From a checkpoint of a small image captioner.
Model: 13.3M parameters, 40-pixel images, encoder arch vit, encoder norm layernorm, encoder activation gelu, encoder num experts 8, encoder patch size [4, 4], encoder width 320, decoder width 192, decoder norm layernorm.
Rows from block 3 of the image encoder of a small image captioner, named by matrix and row number. Rows with one number within an expert belong to one neuron, the router's apart. Each number is 128 + 24 x the weight over its row's rms, rounded and kept within 0 to 255. All counts start at 0. Numbers have three digits each.
Before each expert's rows are labels from the 100 images, of 14848, where the router gives the expert most weight on average: "top examples" is what is common among them. Only what is clearly more common there than usual is listed. The data: drawn small creatures on textured ground.
# router: router (encoder.blocks.3.mlp.router.weight, 8x320, trained with AdamW), inputs 0-106
# up: expert up (encoder.blocks.3.mlp.up, 8x160x320), inputs 0-106
# down: expert down (encoder.blocks.3.mlp.down, 8x320x160, transposed), outputs 0-106

# expert 2
top examples: grey
router.2:141178114125128184124138162098145093137152103099168114149143104110122129132147109113141099133118102119120173134112117115175159153136136122123123093131139147133133122116136142118128129095108099140154091069163137111086100144168144096111086086051116127162093131110122148134117115127159144130142143151126116101139130155114162
up.0:132128106118132124138066136130123182141144123157090118150081090153172170134140116161110156130104133154142136118113115115152107138142151148125128119112110082122114130099126128129088088152132149097095184101116115074150151109118160100093153104111123095112120119158137162118081169126121165139126116110125132148155131099175117
down.0:153124103147139142137154134155131081169117125156140113134173150107122104119103112115105097099130135151158128162132106090118158075113119151123144168117124156161135138116135159128121101106096120133182073128140137157106142136165120121142114133127132146152130095116138109101136115124170131133148152147154122103145074098089153
up.1:101129125120093168114134151099119122125126130119142118148103133104192187145135172134097137091130093117134116103094098110129131119144130135128092130135130120154150156093128150157137129124126148098163118164094145109141159145105123103134131134100146103186126136097131095207142102092113141111129148136131113177106153124133102
down.1:147132131172162097133124134168159107107122140114140121098167138081093126167106112093125173165118156117163102119126116144135102130116126129129104106080159143131148146145126134122084155105116088183145111115101138115128111104162127137149139116096110151116132140187101146092107100125119111117141106125090132117115095133121162
up.2:120157043086124155110113140133143155110144051118129178170118104099138131106168111106091140157083136126137141101085120107137138138093136115159109100158129097141129144135145115074143147115079134142120093125136096135122122150143124117087119126098119137186088131115087147122183167150090102125108094108124162124112136134150148
down.2:141116158128096119142128129170140117129124155155124061165094102107133168152092125151144101096118090099098090111084117117120103149193115108121122115108136097123145145122144112134080080097153128120152152126102158089121095117096114098148090095138128117099122121127152105149083106118160127136169173102123092091145140133067116
up.3:112092185156081158102159101095108135126144130089104138126133120156130112142139112082139095089157129098123114133157154112118148104147108070111152113117151133075141163180119101152117111148127136134195110134104127092141116179122135120153112116148125143173100099128136130127123121143053112137128116145158147173158133116118153
down.3:106112156093137158115121095159117146135153168115129117102110101123117108106153139177101103124138121158093152124087115081116128108127105099149153123092125157165091146147141128114098152158141151129096104134126136136105133158156134129122077189098100151088140095119110086145127187136149140161121161121103155151152137104149137
up.4:120135134131118111110116079098158152084117094110060107184171118159138132086115161159094132101132110101123081104121127133160132154145121146132142110154128102106081116154120121138147117104143141096122124131147157112149109098123097110143115148114126121144088144160158177138112133142135144146135155141137088121093152144174107
down.4:137111142153132175139132121095111119127162133113144167121119136118137140113130108105137169175104124118138132160108119158092102116112100112126121138091175151119140150162128096114100113115096109133144155138094106117085119166164164119142141095132151184165067116117109120138113146138113117102181117149106149090168131131114146
up.5:085144082103116127125135135168152088142099129091139135072135173146109122125141110151121147086139111107147163118146111158106110130113108118119141155169152109073103138155125130135143080176094137145079099144112127166118154162142168125174157114128147126103112128130107133145095128093149169119139115120120131207170133134075142
down.5:124106095109160154104123132109148167082125115172173101139105127132104115095121142114124138092141120181158091117101153083140110142155105113092122111129103139153134124149141160083123142119119096085115120132123100136087149153148076116096123133105089133147163155158153114119125129112065103144125169117117119103114128075104116

# expert 7
top examples: spider; large; black
router.7:114124140134111125130098118130107153154182116122160148152122138157122132108134124115109152139156141123145100127121121129112097162109128142145171115146157112098138129088134136124168137168123126159138124168119163117148118114116137142092115159093119137121099118129105137122177163153140096112080098113092113099091131134158100
up.0:118090145079128126090170150105126152128099124136133143107102155129141090118141150114135118142142143164123148117137145116127136131128074103168120122129148129145098149101103147128140106070144132126133145132156107150173085168133086164093141137109066125077132132130176164139098109126125095183126143156142136129127112121117132
down.0:146102094172145120132134105121107116130127118136159157148122138185185161104173127103115159154157107132156124162146064123163154114093111102078083136123119136148154164094121106107093118131136131135122138131108081160149163098173171120129112155144153132144100118147105106132112103144149147158141146174088137091155130111108185
up.1:154150160146152150135143134145158110150115129130108081126133139148149163151105124151184136125114124132133113097122149165139105104121155166130129134116121132140119122174181156122156113089122107124144140114144127099143127091120104106147146130186119113122112190154101104082142164141140137130114123087126083135119102150150113
down.1:126175086135160139132116114134129107132131150151150128130161117094116114137119117103119150145097117136115168181124138134146140133110125138138137098125134156132124126145101113116131117141134132142112129067085148157175147097111143118175123121108162076105118082123158102154088123130127167145168117161159135163137177106122093
up.2:138133132101130106137098141087147103154111154122092091115114115176142131084074118139118121155136154129140133057118203123103101113138118101100127147133128113152127091148154140079100151133103168135153186123148115110176126133140109114103084130176117159147142101109129156126139109101155128107187114144139137129131146142136087
down.2:126113112095161123124125138155123153095164120117094167164114059137130161125108119104103126160145114160114129143098131128128116166111108096116130157066094130152108111107122099136118091162144147132137138141136104130171149152162160129165159072093157114118126116131131166131148133139106137100126107170125140105102100130105176
up.3:127104132131125078154129082121148155125143152104092138167125179158128168152132160092127143127131119138128118154131144113126146116126125147124131077125107123098144093125108117169152123109141125142119070156122171141090134136092126140158118107110119096147108128110109133151121124119122115100151160133151110143112098166129119
down.3:165117151174107152120142149127098119109149137135159114126165143117113082105140136095119091122147139127116084174105092155155138112169146142117111154107149112125129130138152137138104147088133119076126133153153072141136137112177123147152135115149100158087133139138104081144164081101150195121161113114126152065125140074103161
up.4:119145087154153151130125068125113132123085109163163125134143166140113086119147111173097084121120098176180125125071140148134147107106156136128126080095163106116134150135134150100123139162147129118075126112153129141171138104150120130153085099133094106165119123129126126121158140125124149051109094098103124121119164178091143
down.4:125164136142159107138142125147142083135117131109106144142113125127100080129095135131107091157157138110105120130144099136097084124123167147161149169156113124151116161143143110095140136136118110150118047114130098117089078108114088151121143155113118154091139119183096137132159107150116112183135126114104127114079132090129107
up.5:095116106091171129139112105167130131105096120157133118186134154118166107115075156136110115151121159114123096121113117135087132121174150167098131113159094136130140079152091134095102133128119098122081114157139113145115132148109086114095124086132183142160146132148140168158120124117171130117116149170112132083102134150123122
down.5:185119144167111135154131155089164163128124128122136198090115103108084118167141127115134122135106092106155147139120103131148142151155090149115104181121149097136153166103124129136174150152140143135152148126141113116129148160180126145118129119123146159098113119175139101111102154134139116168150120101141171146126164080103111

# expert 1
top examples: small; caterpillar; snake; colour: white
router.1:162150151153171097098159185168115155112073125147169087130146137123174093168157166135114102095089163111112101147150102157142110112157133161115117127104143129152152134133138128084156107125102146136152134117122146119114150087112137145088125127167130167104104136136168109181184125122146145120111124124148086100143137112109111
up.0:123089128138131142117129126152164101156115130091109110121162091141119105106123159107162135155135136097131099144101130112077132143174124152122157110112142130107165147093142165161127153094114184136131154155112110172143167140136202115161127124105112157173126110174122141163121087169099107154124143141118149108123137094117143
down.0:119121143124132138148141117101117175122104131102114140136138173139134122189128092125146122114099147142106106173090118114111117147111121180099159163122117116130109103102129148122110097113104074117172099130159154133105118133122128120146150138164083159123102174120169142143107137126113141130076129116083130119130148078136110
up.1:138127132133155154130159116114143132138089152111114134110100169145115158148138105089138172137114120137119189132093103101096122157102134151125148124126130125174121106108163109129091115128146153118121125160131118078123156104170132055152085130081148122153119135149154144124119130171140165121160121140106134160143138146111093
down.1:132200118114158144141133154130127172135099105156183122132130159123134135133113128096131136101099115109148107095099097136098156100137126145145081118124135117096123176128103125105152162151140106136157119138173101119142134194123149195103147177130117156147153116103152116132148173129100125151131137124121144101141139117116119
up.2:165100118114163100100127126123146129164146115126130113148133137108101124160120129081158115105106093136111132105151096113130166129123142171131160105081103151109111141099098142089141118144141107082169138128125157129081094165160131150116155116130125095092134124175106099123105087058135101121142101115095151103086139116078120
down.2:129151125125111118153142128150134159159155098115124155109147124119134127132111081187133129119144106123094088161115145154092124109174132095149126155168138126126131110122152112106135167125139117161139099097111137145115135114121143157162124145158166124160167122121194156110162137160135110143129127120138151143096131089154083
up.3:116112159149142164112092115131126136117167131153143152135116183101131118098148119064144150173141112106154130128115101143138131163136122124111136107117159103131143123132119132128080160125150132133119122144109141084138133145074138118165085177116165160141116122138129122150086150163103101116105120114113093150078114176140157
down.3:156135087110101143133099143101109116141131161090138120120107144179116136147115099125121103092146100119149139082162123126144125126125135098173178119096147120088166116134098163156113102172108127126112106050171133117124120145160073106121142136171150129136169124149104113101130125072147179145087120086140166120164123124141132
up.4:127132104094120137159102117151140140123169124107116142110134150165151111117128154113108107141138159135101141150076156130098096090108136110201142106107095166110113158111147121153153148139117100091145114160181109115125122165102130090074127106098100115132170177092127115162125165129105104159118133108093162123118117134148130
down.4:125185113115123126107157092172126136099059132138112141138119136123115164155112090152120102099073107099167102122156141157141128119094117152114137130102113138129095143143117095111137118130109094118114112109118097103137154133118169125113152125138092105130101125152161123104117161109139138117162100147130119129122101177140124
up.5:111143097121119125105143113109174147166121123146109105142107117124099162108130124089127116129182133105093122130144116145144058142138175109144135110107134142145128075107149149147156139106126116133147139104141157113163099167133103156112101140138110128144125136135162163148097092130126132210154147119092122169126124104179095
down.5:173154119088172120126118148104116108133107135149172170160103142131127129131102110127140129156112126148110084140124103181123147113131107110135083114065125115117162178142161103111146162125109091158160096130122160086101145121081141102154150077118089146100132119110132151147166091110129103105128126160149123098133143159128137

# expert 0
top examples: large; butterfly; coat: scaly; red
router.0:096089169096105134153130144118139140116148141121078144164117120113139086127098131139107141118157160118094100131103139115147151106108096134165137153123116148176110162154121142144088121099157161104144141121140120115138134157138114177102117153124112170162144124080106111112106135123113108183145135164128134139134159140144146
up.0:122124124128126111113112159149111133118132132113129108086123132148144137141108172150130083138169150127124112181131170131147152107132113157128100161134135152120152145176124141140127146141140146153121151118104099109166131110091085111152178092153158121081105167119155134133140157085154168117134172119138096108103139118139138
down.0:118153100147129111124116149135137122110115123136074120135140131135111151146080068113111125117091118147108160093072120138110133157111133123119110133148167112115123062088100108133110146153134131128128126146108149111088099139147145120131130149081123148170161116145065147100086131142169134147119126144140153085137102137126144
up.1:099132114129115130142143113113083159105145098120098131127071080121110138115135086137133123145135137149144105156137124161114128126130136146098084130141192128186093148121169161110144155121138144118102086135133153129103188078115149166145140155103147137145107076154081128140142170146103143189119156132167105129072168089150150
down.1:129153108114106136126083208125136110161151117129101118130155166123114132115110174163159154168101131148116133154136134141147116183128138106139074142119124122098139120094151101122136148184154079127140132157099112174109096177155099139134152099116161102118146141170149130159136104146136099145154114090125166161115156122099131
up.2:097090136141106063137153118117170166130107176128111118092106125118126108131113128148161075139102133130099151119156167112137147129122131118118156126097126121099110109144115112127116130116083155135110137141089122127143090164093111198146117145098127113176121120126084098124154128125115117119120115151127113144135157137137122
down.2:153123105104107167101125135137106099131113131155139116152150153129094155165121131118117115164133125133156087099125149141152110147183096164127102142165084122140179143122147168149136093110101118133071120104163132084141126128163132095106097168125105134101100123113142116119136124105154145138149116094136166074146088130170122
up.3:124151180089127132122090133130145071147098139132100124129138145108128156098091129149074109138142106140121096128134173127140099150152140169136116147148101110137098136115159138088141132142145147060099105161121064149135111118155111159138114153099107134115157165131098150101106170122140124123150068151167141155167168146107145
down.3:139123067152143125152153108100097138136104129150135144156115102134121162112169142096089137155135105116147166139122113136187132114117100111113162169135167113138129130159100109152072065145097091099156171112116118120112111194155153116108103119141159119161108125108163146124148116091108148113141123114111111117119104076120156
up.4:173154134116113111113153095152139149126147169128103150159141149079133103172092102167108112153131105130114123122180112081169156143094117143171117144138098093126094150167172113148102138139143163101137095132135140143116102141133142102085128122109118157152102134132113109129129133135155113127091090118087149151105162123137100
down.4:130090176123125149091084101145161126165146097092132127115119112156118104131174128161113133107150155109112179167118140131090106130145133096138120112126147139150117129134168135141172110135159117128128136121093126089152168082123129134153152178129099077111125138148108123129135168143138126152123165104162120112117106112147169
up.5:119165118113189104109119143119121092100145124147193147114118181122168120141115135119129169150117102128104167176111082151157137155113133121149093115164094108085128130132135119082120091157142129182086125078128096176084078071104179138123164169140118131101140150140130098086177152141134128143128146114124121124137123095124103
down.5:116106132129139136127111127158181100163081140115125083173170167149114126130125132140090138114174129156124124168123125092114100126122128139086131168137127155135150112164140103132128161121112139166144133129164138128149123127143091127127109122136111120154196110098116134103121098140131059142106120132145155102107119103124138